A small sound classifier, trained from scratch.
Model: 12.8M parameters, log mel input, activation gelu, moe soft, num experts 16, layers 6.
Training: muon at rate 0.0087, 6700 steps, held-out accuracy 92%.
Rows from block 3 of a small sound classifier, named by matrix and row number. Rows with one number within an expert belong to one neuron, the router's apart. Each number is 128 + 24 x the weight over its row's rms, rounded and kept within 0 to 255. All counts start at 0. Numbers have three digits each.
Before each expert's rows are labels from the 100 clips, of 14976, where the router gives the expert most weight on average: "responds to" is what is common among them. Only what is clearly more common there than usual is listed. The data: notes from a synthesiser with random patches.
# router: slot weights (model.blocks.3.mlp.router.weight, 16x320, trained with AdamW), inputs 240-319
# up: expert up (model.blocks.3.mlp.up, 16x160x320), inputs 240-319
# down: expert down (model.blocks.3.mlp.down, 16x320x160, transposed), outputs 240-319

# expert 1
responds to: square; high-pass; pitch class: F#
router.1:117170158144128075125162110147176111128162137132128142097134161165097100114139151133132102144127143123120160143133106156142139113110140139157112174096138143122120112139153098105143163134146130153148097112088145100163095128129150121111085129
up.0:138071139119124160146123122132138095115149089164107141173119099150150133132173151121134098116151097119107146123140161188131150156129157105182068122128111125090148163108117138108148146097185137154128144146155163110126130104125163095120110113
down.0:122165135142056142114126127134105144145111149182135153141097139102122130154155106158074170116140167136098137147129112127112118111088092102128149140154107090124123101133128088118155121155083122097109116087084154124144146127119099176114139115
up.1:142116100075159121195132134123114156136107121110109139110125111136163131134137135152153167101114165125121147146143137129134130148107125121098141180109118180107147150071118114143084079114108134154126149161062132148074124100109129123114139125
down.1:166152139160105114107147158139142151119100131091164140114101133152093121139100131111150077142133067149112130116097091151154141068142124109165148118107100127107094090153114137099201141148120109114151090106188137121146150152118162138143121149
up.2:116183165116124101116141117141150161107092111112102119147112074112138177110119131143186090144097147114125108146075172167149141121149139137078147112129142071150125151107101148108155110184166153162104097124136134146104122141120159163132091102
down.2:140134107152109098158154127114080078138123130158151118140119160120106092155132142150143143120104136122135136097142134111149084134113181148158115192164151139085120158132121130163119131115126109141139097131092154121151127146091143112108148095
up.3:141179137130112121102121085146129150111113138145152140102156146140165104125097108104130151072148131126134131151126121197112106138114092179088135149125102100156119159119145149164102138150104156143092135135097086135117156176126121157114150145
down.3:120107112129154110120131130148144109188135101127115090141146099124136185120134136164136121142133151154125103151128172082169132115103131124145122066149152140134119147092140080108120113157138118102114138153137168161136142109096088109133143152
up.4:135139098083115143135145129134119142076197140115080143099139100144115150155145108106163184126167110156145127091163163120093122142098138111136127096137079140089171118157181146133136124107103090106112101131145108111106164110144152105093113156
down.4:174103165116144129119147149128145140099084158105139099131128123107120123126105067125147119139159132115115115131096089129114101128127096115096135107159124197153122089121128137155161131126161140113140098092147108146134134112102107145125093084
up.5:123164138101158132132142139114123192121120105157172109091115155150126128143086141114114179109154122131148131080150097166113122132133126088159117172141127106078125146118101108126163133165087147119133138128137114099147158151147143126139129124
down.5:146097112112104142112151096143189121121149139164123169132100098103128148124152156138124083172141171107140134152109115124081137127117135113072166058163121118145148127106113102153123129124119154134138159097117159129135090116118136145128135099
up.6:134146143120160147167127119098138122093127115115133131084126121130158152182143122110150110130115144091129109110092110099107120143080148160130121119106096090086093123141125117112108116129156148115133137178153129140137109135155111127101109132
down.6:131090136121101111135133127139132137101147134115135090111139103111111158105125117161137114121140110167159102179130115084088160108143088106164124123129140156107093097121139130135095092100112103097161118101131079134158134147121091184123159119
up.7:125151125132180116103151138131168152138118152164118138157112099134106101171134087145135146159098177105106151120113152164117171147078129131156153149124101100064148109092168092131104153159143140107102132113106111161169147123116148130106122127
down.7:105109134127150149130123133178155155146181117106151097104111163090135116063133128128117129107147067171118149128142105121134096087160165137113127137145145138153146135142125109130124121111139097147161142119161114111135117140118150124140115131

# expert 13
responds to: bass register; pitch class: A; pitch class: A#
router.13:124121102136127130121125138096107130112101156155130127178139099156135125136141132163142111086133086103103113138165130144156119121154152111139114101099117115132145088107155100100133111132145122158126117134127119105123131138119122115149090141
up.0:114088091119180135132138095099131102149117124132149149154108105120096127137148108116152117138133111099127118077161168145136128151135119149120123129142124111168138128140156120118144181132111138147137117161115106149146143123136107104144092146
down.0:116089115121132167139073146097104127128113115117087159111176121119088155136119125099089139167141152144172114178116114095123127119116084111168123146121128094131123173158089165157133105088132104165095132129102143078105113137150125082116113182
up.1:128098127197106136111153111117116146121110147128145157090156104110124122119116101108093146123133130172110129084120154147135141136127126118147132175145083137183142129079151154109136111161115139104118124155080116108110124127124115127112152148
down.1:161107127111120138122159133129126153092093121123103094147081135114147105139171088107083152144097172130091190108132123131131109124134113120094118119134153119131131108115077150142121116196122121088103129118122131115087129068160126124159072137
up.2:144076178150139153117152100123164143141149142099147183119122097166158144086154113086126170162104122127183135134144141127111120105142088106158149090141136111106124133140160164103109125110142148105085151122149149140112136091109126130169167155
down.2:136111173175111097169093177152153142114135156104111107088133145128129071117094149143130140129091155167106146103103159134104166125104106129120148085147122140142118110154131097076168112127122117159100115114127122121133127145146116067130115101
up.3:117140081128121157059111108134128142110128154160162132127132143165132132147079112119122118189149133138096105110163136111118107160126118132116146157141118137139133151123109137127202101085128120127135121117147157123126158160125144118103154147
down.3:156095146136105153146095126129146147163172106118116118134137108130136111106129121097119108094153149108093117149152101134120088142098070126116112117185160150116160133126145108162074140077082179111094133126103076075138106056128113122128097148
up.4:114121152142167122147140104129133120109146120076121112149143094162099096128135123128142122106148154097151129159136108128080110138091089092111133158158157096089123087134088107126133148133152171164138116140093119142145171145115157098131104105
down.4:138102136165134111134124140139128097120131121131152146137102151120104163106119126145111120166140123187098173080097145123137110094134156119131130145100078118143142141113163118154147081164111104165127142105133125110066107101136145084101099128
up.5:124105101087075154132104119141153126177143132172132143107146128129148086171119103123123137146112095110109110127109177142180136122096108103120140098107141124146114159114125141127094120127105164132116155157185102138140109122125105127095112139
down.5:124080173162144073131076096118120129142169113137129121122129136135142125130101071133126129134145155116142134112124117172099065173128172116100135165154148162149110159161130116116160159115094124094116122160097130135115124128131090119128142120
up.6:108097141149097150133111093095126089088115126173112122175183089118110092142135163143162137096120107133139131133134143108135118135122127165137088108122122130159147121132100129088104137127115085108157120164133132097132120128154054108158066114
down.6:109134135135144099096138130137100096132178138166161134072122130143141117184135073156116114135161151124150129125170125120119139109146174134115127181178082111121101141160091141134144156142114115184102156116117113125146090100138168120116145111
up.7:124092124117113134143134137143164118116078120152160090101112145148152127142131102107142135182145129141144101121137127119111123135106151135095099129097102141130110130136144118151156129153121129089149096073151098121176101098141195122144125153
down.7:182139109128126145097130135098156128122129109124156144120143100152102133147105115152101114114100106139095148109113130067110120108159143148157162133150172142094130142112125140134106115138120100143170125150127154145150132158115163164137134118

# expert 11
responds to: low-pass; inharmonic FM
router.11:087125170138125162110135108111151119110160130123105112149130133120124095139100124137125157121176157116118136127167136186152145135149115133113120131128093133145086144114126104149100152150101127095113170157156112111111094119119136115111146084
up.0:146136132108104203080104129118107124115052161147114162115113118193124136157125106140128135164163098115108156148144131116140132147100198134081181138127084113107103150160143138150108126119148132142104133120100113116135091127099121143085093142
down.0:126184153164150124124128084139109096129172142111124111086118099097166130084102130131121099098066134141096085152108129165127114118142122152152101125127136126156145113098115126130136098129134112106125084133123139208138153157149159067147160094
up.1:156184140170085128112164158135125174154123167148124122185150118159171115117127127136094105170133108139147126135161098105164122121111140142094121162124141123148118142096153113121102161139126126144129120123164159141122135117122162112143133161
down.1:097149086127135088139116073140140143149105158112142085100144139133085156146114083137102192063143121134134106161117140128141125130116187080146133141131117104141142152131131139161100092132109145130161102133089104080138140108111107138154098109
up.2:114121119147199135139142111137117077116127154113152117133123144114141117121144089155105111130126121145144138098101111153111115130125142187159129126154110150164112093094138126097126133107104123139128113118077123143116146159137112093131104143
down.2:131143104125105105117116130094133182168176103125147126141132158108159127090168163096136123172097132130118156116118149114134138116107106078119106122119130113087136117145113123115119115163129146086121100129141100160124100118103161115131190132
up.3:116185123076119145122139126161067162155104164139151138122131138142090189130129098134136098116107123128125150132109119140153168115147136126086105108066190172121103122095100150102118139171120123140154114133128120113106149131123120133123156155
down.3:161140162127137140087167125131134096134097125064123136147132123149126132143093123122146106159139148101111106152117092126110148150121119137118133106189120097119161129134090102126137136161121156159118104142154099130103113090132108133129117116
up.4:148140103104098119120102135105093130059128139136107129120096078122119135169148098123146124131160116112102171108112141156112114150139129130114122134110137122140102094137154146105133148113108125133153157100131109127122120160162124133104155158
down.4:063136128151128144120118144130110138159168063179139133145129139075140136124152094131108123124082117126093183155133167106152130133170110159150105103154109113137082123115107114134085134147155122132101120163125139160136118120158108135159129130
up.5:112133139136164116157130147110170108106075117151142147142130136149131106132130124153127134084141159117120142126154150091173095156117106139108176148124094129128121105127139119187170097113082140133141104143118122104112134128115132159128084151
down.5:161141129140120083138143118137142151159127132114138133076102146112147178116111149128154102116085141112153123128099123176117127126123190134101128103124131145089153090127066105161109137146117124096126104153100139096132155097098099153106155071
up.6:113159116175178122104115123112150151060155100074136086133110103119144097116135092113132122156133156142100117156143136127120107117132141158116104161128157133103114139121152118115163107127123109146121104125104155147121131141102196119087127148
down.6:069132160107120151155130104105139130177168130159131131111116128154129155118098118149156110123117131112118151123157114161098132093139133108132134127117118127107132129100121143090133119097090168132125116125112118124123140107180153103131156137
up.7:112161151099119175177108125144162131127122131125122128165166113116102100153148187172121126117151143145112112108110172119141126134120118184110149150146106096165161126126159092107108110098140151171117116106161143146113110129128120140096146103
down.7:156109121157146112113139153125131108130139123167128133133096157145115145167120124083089114134121115162134135114168111124112129113112122160121081123149131146138122175140158112188121077112175175108130107159162127108182138133151151130111130102

# expert 2
responds to: high-pass; narrow pulse
router.2:152119138142127153117192085097166120142103131151066125109146122105094111130126146168149160161156145127129126119190098165126128125100154110125108155091098081092133090154098133124110158155146107135136106121126101140130117132133196110114107123
up.0:145127120111134145102148147130110144122118142121107163157100141110170138162127139132140089076167158123134154118130118135163162147123141181089127139117132134148125098164103117140151146102099151078110110101131082126162142129113087114125133177
down.0:089162189103112153103111129145121152161150119110153114120109154189174095140165137120123145131118114141145124133139153093108093140171114144186120146133130143084069138123153145167099138117172113166127143116137124149094066134110155095119120099
up.1:122142135122146102131173133162125115142137074163149140120144154152088175142094104143129125129128130137120158121136101125106123121103129158075129133136128146113143141126166161123119124167137130120126137147091173108147081105113136119111141102
down.1:153141117138119165078118115109111080145080142093117152124139131116103121157126140100109133174123148103095154140102095092124139149160132117132101124118124098114163089117115107152138095148127173100127131091162093140082127112110121140149132136
up.2:126127151108111169114122090139087113105136104122144126156120104129140123102118112123165116134090168118125119120166131126114150113130117111133084109164148134122154121135111149139114099129104100152176115141098144143093119102111123064114084161
down.2:140104162101162176079144127113134132145147184118117132147079157101141121173155109109145098127183117103131118094155121115117157129161084120160138143121124115146085097108123142092169154116125136103127099147129089118112127141142125164148161098
up.3:090107127121106067155238158136130131140182107142138125089104094135126159121150156121111078153129148091111104124090132102112133118116123105122114107132148145127149116124124147133138178115134160168156141107150154156151126143114141102122114134
down.3:142169155107087124104140134094092159094115108155170150139134134138122139085116122103174177096147131108070115102168161102122151111112146149141142116106152104116134129118128121110146133161119120129140162120143100162126128129128127112121142111
up.4:126111098116132169101085140074125097084154144140166097140124113114125100126128153134119100117138151126145146093108098133121157124110126129151140120160118124123137130149197106107133127153128137116124133118098153118081119111155167112126166155
down.4:091130127143137127110154153138116164160109122175172102126142136211130135120114096171117188115101128124136177160104170109124111138182151076148125154129125059105117129106150154068109154158098116168111142136171105117129122116099136137110110092
up.5:114122123133105172096083130123118130130176150156137104113095127108154120114132121136145100140134117127187152120154141073132128099163090152180091149128166091179166114072119113112133110086121103130129124128090151114105125167105151140173114128
down.5:189055150124104159136153111148124145131117125090120156123113103126118187133102138121183110142182113105147094134084100133093120148121118132099148114133115170131123165128080144148102141157154132122110149147144076115157151141133079131099120112
up.6:139112093131148147124142150114145110127202128171106129157136135149090148111144123113099099146172117156098121124130169146096117137156152158101102146160132087126115126083104092133143116106136148162138136142150176122106088128137137132161125127
down.6:117160151132102165142096123131142101116080120154146137097159112123099121175141122180118155118126102153136152178157093115106095137121075078154106105098107154142128139165101162108094152099164137144158151122127126143142112118143136130143144191
up.7:123122123116125154137153120138140144163075141120163126126139144130151117130100179118163111117138126126120127108126123168109116133163106116070144083150136118150134134128185153132111110102156134121103144101133139136113117110102094132076145115
down.7:147127095173153101136150144141180140108131138158139131085142127134131093121130068113095167098165126123135139087102121110168080104158129122122168145112148117124190166152122097123148124109157119121133141121097147089169130149146157147097103096